config = dict(
    model='rotation predictor',
    dataset='made-up ball-and-stick molecule models',
    train_examples=97500,
    image_size=64,
    crop_scale_min=1,
    horizontal_flip=True,
    color_jitter=0.1,
    arch='convnext',
    isotropic=False,
    norm='layernorm',
    activation='swiglu',
    mlp_ratio=4,
    inner_norm=False,
    patch_size=[4, 4],
    conv_stem=True,
    depths=[2, 4, 4],
    widths=[80, 160, 320],
    kernel_size=3,
    init='torch_default',
    residual_init='none',
    optimizer='adamw',
    lr=0.00092,
    beta1=0.9,
    beta2=0.95,
    eps=1e-08,
    cautious_weight_decay=True,
    steps=38000,
    batch_size=384,
    epochs=149.7,
    lr_schedule='cosine',
    final_lr_fraction=0.05,
    warmup_steps=1900,
    weight_decay=0.2,
)
Rows from block 2 of a small rotation predictor, named by matrix and row number. Rows with one number belong to one neuron. Each number is 128 + 32 x the weight over its row's rms, rounded and kept within 0 to 255. All counts start at 0. Numbers have three digits each.
After each neuron's rows are labels from the 100 images, of 14848, where the neuron reaches its largest size: "top examples" is what is common among them. Only what is clearly more common there than usual is listed. The data: made-up ball-and-stick molecule models. In brackets: how many of the 100.
# gate: MLP gate (model.blocks.2.mlp.gate.weight, 640x160), inputs 0-79
# fc1: MLP up (model.blocks.2.mlp.fc1.weight, 640x160), inputs 0-79
# fc2: MLP down (model.blocks.2.mlp.fc2.weight, 160x640, transposed), outputs 0-79

gate.21:099160170154140119146124173116045163095154100097111127083149150145106129125191180121095134168119116165122064140111088145087165150111113086109109183149062179083104109070165147103169081168128075127149108111077143128141105069104095099158162169
fc1.21:162061167171081106088080103163135143160179082174106127078143179146163131123050117147118122157180182137109119116133129118150098149169068138132144103165144124068064187118110114174123161149116092111129161142075079143098103124137137171122137125
fc2.21:071157111120097156159084142186123099128173176077114151140108154147121155199153173100124095134120098119147127144159124121170142111123112097130115138134110112143129199072136188149076173134178126135129126127165122190137090179172159153131160133
top examples: dark backdrop (78)

gate.575:101132066140151130126183130109136166073123173079124156141120135121107145108198106131133085122104063135169121145175190164149190154134103126122118095110101112107065171097125133108150125144167080108198105190119128125151131153137132114126069192
fc1.575:171143080080149093159145097152124109042149156109150117118194137090148097091156115135170169112045110099124129142117164155104150080137159163106140090036198130150159117154089119146102125124124110114125118202084169081148138120167093094140128116
fc2.575:119104167048170093172121062125120128109079104182135110139122151115098157142135152081062103182131149119153148077068115107098113119125091119161105120154096138160111142079082127154139158215172176116146128139154096096140151134152157134141093146
top examples: dark backdrop (97)

gate.173:145183216166069156112129193178126142121157190097170136062119140203126139176077135112153130124127152141159130153163142160161138130182064149102164121122143131117147093133085113135115092144166103126115162145146145150071146152104121171041050116
fc1.173:114120140130154114135108118117109117133121129146094100117132158147174130119125089123145092179112115149154111146092094134135130120094153085147132099107118136091070139079129155114149131088075219100140186126077076038129135130156115163133117209
fc2.173:113103133145078111171174143115081094156138110056094138147115084126070120101163164137056210147146090125107223128116114149096181141150139142123081128099112147124105157108135128162148160147124122103084140131151117154128125142105132178106121171
top examples: balls: three (28)

gate.411:127115118104234134079176134097094146162122060153108143147143145089122123106123123120101128108146145142116112109128164141115141103106138088184064093088163073120141146135109116107079099099113142113146146099104086150137119085171147189134095122
fc1.411:107109129162130149157096091146120137125137148119168082060166141124116142141080111140105126115101138169136084110141095158103142135101107119153086097074201191102158088120124182174118106131144122141173141098147107135140110142106046119088106176
fc2.411:077167118174076127117104119106187159102148085144096173070160123126170129129125104091162116125046104120092129147128130106115135105142115148081053091104192041087121076123132122166068144132112158149147119117136114087147163105111079192129125051
top examples: dark backdrop (94)

gate.486:042078154110179117164064114143164132114087145079128142117124086110133117147151102106144176159110112118141087159126130132145133111130126148133128138110091145166150100052118116132197069114107181129125117191152176153178148166116108126129100204
fc1.486:123133127117132092124109124168180121132169178066108135078100138112136148107112162137180127149181093111140091086085112134112077159157097127135171211137130103100072117160092093131141160140172083117152157128056158085138196131119208089105130115
fc2.486:071208103145129122091131124106120111116175101050096114112147103079126124179158133105133144090154094131089122106167115121105152160141119120144081208176174127116129134139132163114127151111134099120135163140111107103088108119085114116169093115
top examples: dark backdrop (80)

gate.508:208105149123093135092171110138153115055120150137171103106150099130135126080107107127106127101175143106148143142153097077103198159161087095137139086079106118161133082065098144141094102152107081140104131133170140100093097154074102157098147090
fc1.508:127143096156129116139141167139063113058024101146151177111156139095118130146158115086113127140120129148110127123136100155114147057115112064148104129121130143182128101094106144099135072134148162183118126155136107091111133146089098143152101111
fc2.508:093148111157143137187176097121149120139182172136188132138160157116153142110137204191146133161136145151135153148112109158147147086116096157171173146145147109152103136140144121180148138147107119127124124122166099106102197182070151139129129112
top examples: balls and sticks (61)

gate.447:132188142056129149054161153121069161052142111146153127172146143165087103095120122169093115162126129085055128123157094169129126130225013197072139168121152120104076135159080125120107157148137090121157116129112110101157215136173155132080088096
fc1.447:095171087121127113179116128137128157127129140118134155143103088163106115113087152114148055122107139125104033138076130120157103161130100133134096019092178081097145129110113106146122125127182135118202151132137150083124166138121131101101107145
fc2.447:131124126135140095157161179076187145188110148095128152146146160091140169104172179098125085128070110112132116116143167158087170097162122126132096121126134115102123086175127151104105141144157152096146129142114093149123160087138129138121218215
top examples: small balls on sticks (72)

gate.35:154140119090149100070147154060127106138101095164146121153076165120154132118180125093128145136125139127157137097162130121087123118195069125029123118104133111102167107126126166139135131150121079136114065188123097151118174105102125153156089058
fc1.35:098193054132162134093123157123155123134169114124133142159070117148121076081154171081071160164187128142117140128149163112097130140092103097167102092149141152123107161104169117132159124111155097177122156174075091147087081129139159124091128156
fc2.35:122089098093126162084107090146084124100068100165123067136111078131228131099149039121128082098124139156063091147107109163139108122095113143126140177051123175122139113156113109153135141106150163147093092166103148111121144129109146124123114123
top examples: space-filling (61)

gate.348:114167093133170106155135168114128085119141101134121139125115158090101086087164117171133141126163091120046141084122162124140155093132160159097087116112111102119137117147195147065198118128138182163072071093134118125162149079182127074167189143
fc1.348:113128146123158158122105151085106075087136154114162100153074120145160161087126095094116149132153122103156110147065103141178101105109141111163110164072124075129188105155133126154130111149086105153099108082171142125134096092130117166125131169
fc2.348:190137182102129135170119172154155134224135141131067120101142133124191111091138128132120112146119111128081143098125135093150112134163131176146171112118163063172118129103124129151116160222096080083129145118132072163138093070193112115174185142
top examples: small balls on sticks (60)

gate.619:140181136110113157125118136120163078114132137076141190166143093082153141094180118134096221165140142127111085126065166098114147109110154109137134159089052095108122123075160181143146085137173055137085067126137142160161156106205120119164135133
fc1.619:135123095087126118171108146138160135101126083106191115181151104065202184119151116147137101133133141179127109045140159119211106089133136161105149091093140152098147099131173136151098153142134152235134076102123173095106113101129172146255142133
fc2.619:066046123119112163192118108200153108084150192119130167114094135159101091105136108116143136081091131131124179125133132126152060139138107120144202128105189099202191137147159121102119117154094112114185076108184086188139139145078195143134165183
top examples: balls and sticks (63)

gate.356:154197121136137139055140109067121127173101141150205141154075134115110046123075144143140111131076130109121137142134144071101084105171119184117138155141070090146128118115135103152127136154170131205137089142131104168151099151064118133090070131
fc1.356:143098112135170122124153059096155154094120140113102144122046097153160109149131190128118144055104096112175120182145092127164118169152107125185140116131145142120108134112135156152093122128134159087137175205123140125165163168109153122131136073
fc2.356:157147185095065170074144206103112126130094186162153143077159130104152158123087114158093124156102088104153089137122163069113112129150101099146100148124119127073102094117110105153064184131124128173112123134165219111130133108113066129137128093
top examples: space-filling (74)

gate.256:128128088082179140133155111060123079096173076177125164093126187111133101103195183116134087136136123149141124110151164121174112080154084106114107156141132139096116075113180112105121129129189148152181155181111162099101148172083123124125111070
fc1.256:116111136154142145119126136151199099106071178133157199126140098070159151184107088138133163092062097110156123105119110161103116150139124166088125196157083108140151150136089161197111117099122210134100100124153093102151169115147110188142091146
fc2.256:094143140142086114000108134112123148154110108116152131071097074144131074143148125082116152160151106116118128147145140155076134180150147182112172117153110141105195137133141151187127110073118112169172203155130137130133167113113091177147114147
top examples: space-filling (67)

gate.321:130043162208143126106162111142167153110144137114119072070111127175160111122179134154161070128070126094135135172140090120169129176147124143146033087175086124109110185114122162112152133112113142110165150112103088103119096129151115150123132140
fc1.321:149129107099133075145033124075141116148144093151075125085127153085138199094174105164134119106129150130126116107130110135103130108087171092136122170137087146121142164102199126116179086134073111132122109136145116156171138091117050149231167142
fc2.321:111145095090123146096146152169098103137162141078145136091119127181085124149083131095215103102118176104099120106135119115158073101117064148127114173105129051085163107086104176130112105115142112140103158154147117172144157124159178138183165105
top examples: balls and sticks (63)

gate.286:102068087163124104117129153115121154116129141066123183087139115101139123080124128080087136142070101119166104159174185152107085118126128103173154087175147134150101155134118090112157190110157112132137143139146161147173140149159146121113102149
fc1.286:216139131119151136113184161081178085080116080156148098166176185127117129146139145106096099100098119117105135144125131141135151137094143114149120131111113076115144127166120176099106136092151150120155123130069099087121147097118207154113111084
fc2.286:152105142090097090095132135117055125123044103161137095172086073093117133086093099174080117202150128114154135163105161091070126095128146131136137124097106077165108128157068122182145102149113149161112198171107151074108066144100153144119087073
top examples: dark backdrop (98)

gate.16:187113104136171087089096132090191094083105125112165060110096142082140152067134163121113152120118189123131169152140072109068058157157093151162111107178090123131122105126115152144165110133136118129136049173156117139121167160102166169077111124
fc1.16:131137071093180139123107110131136150102124085157116142096129081121115093079150134143141161201120070097130118158079163121157166128135144110124163127147144130127127106135154095158189093138139190135098181120108152122171155129155077101126139143
fc2.16:164143150105085116156109144159146113145134081083131110167111109123150094109038131089089136166097152082115098114126153160101161160127082121121076204094151166175165136094127158121145076100086107108166079131143205155122108088143093125115087159
top examples: space-filling (60)

gate.122:093153119121135221153120081110214118132078119042123150155100065101134080140106108092093152105100096127144126125185136157150130169129146161151146125101132165134196118118146101170098165128158166170107109171151166134166170133079131184132124107
fc1.122:123119156086150168115109027097158125113168167093134130124125118119154130137118077109125118113075101052124092151121103117115148181129126171136114118135090112144114211089094146116127191140165166086141181169141152094146170158129143172101108087
fc2.122:090123145126151178131168171080099122110111107169073056122083116094164127178111156130095115090118129118034121098195125120111146187132106100117092147134066127165116156172129042163175125106090143136104123136148189127128136124108083106122169126
top examples: space-filling (66)

gate.274:122155102149151157125118167114091136114156179139060095166170094125123085098067085179092107099131048123113113157126162207140100136130128132160149087133121088097135181112116096103153136158129131067172209178096079135210159167206129104125120170
fc1.274:077117112133073079131140141101133089093069126120131183150160145197168116125137153115154124147114134112117148116117149115115173086113167180142104109114126190154169136103136073094102146084110128150136113119099130147094128087147104214086145146
fc2.274:117067094123161155139122109137112137123110099135134106174115164133058122094096092139108137152164150120123116174097111157166190162143146085177134147109106125151074138197127113096124083171169215173153122139099096097136148152087154058153152072
top examples: dark backdrop (94)

gate.393:210096128071166093129129158092109128090118078163128092089110118110045129106162175146084105166103116158088129065118109159203118119120126105104061105101123121157097124128163114105120075162128119134145150146189097093073097166170084136126142056
fc1.393:110193069109193154164115135174104121094125132134175133091111091115154144171116144057149136135110152148110148120087083173148126128131123147122166129098162123142145153142112109137171166148180146163103143116108079136120149106113153119169114110
fc2.393:181107118123148127167161144088155143162138184152136128144113130089120127127072118138115153120167147114129105152160145164142137120154122162084121160091089173086176146208120150130137209122180196117120141174174133130148095140058143138177154193
top examples: space-filling (61)

gate.374:125126118127152116116142123108052168096116130153105129135122078177128121151120121098126101176106116165142123148124098097132050062135089107161116161099119099178036180128148141118170139098091135106137188119146116128129079167119142096140091115
fc1.374:096117076080111131208129143141077145147130177138131117158116125131163138112132168201131112088169168098066128098153192138194136080078176159146097069098158104124106115155172102163084164098112167154095155122111148072118128115182146092141088153
fc2.374:210164114134116148115123118123165103081081129084131153121107097143136161167147106159061117106147175145120098091106095131163150179093157115155135093140112108078123126118151120104057108157180164155123149131096121148094139121151131087145138135
top examples: dark backdrop (89)

gate.420:139130152087110214144140162099110125176121232136130148201074079141146128156094117156175114103107099122123089103083140127183130175176114216123107119127088117119128117106110096110081108115149156123160152121091128148158128182114091113123139146
fc1.420:119153200202114126143126110166153105154140140145139132084130119156171082103098139150113124153177125123084170168148141097113156070140136138166161198182156124094083135149118172096151160163160158082109156107154081150170142122141159131123154121
fc2.420:068163079178112124167146075110109150179124201126082124144151125128105135105133162145151147118152106105152166123115122117094097116140129135086153149144097162113090140162139135196153160113115086096151169123181176145143194147114132112124144099
top examples: space-filling (67)

gate.90:127173138110104130173140057149132150166088200080111160118089092130084122150159083131182139115113168161101124101148171082125162096130102113129101113129107146112118121108133128111076158082137036108130075181231196107161141149091139148158102141
fc1.90:130074187059100065077151134116119129141146058135053114121128141158066131150134095155100139092134114177115167087124138101134144140128147112124175195106124131104156180184144109115108158094141137120102168155122163141139182125164170139139146159
fc2.90:227084139205213159130158113148121157132128139096170134108127151155165102109133131113147163129159143103149075144162153167146165115129181163074113119130139117117132082165156123147127118128104164174134175076110155090133128113142113080118139144
top examples: balls and sticks (71)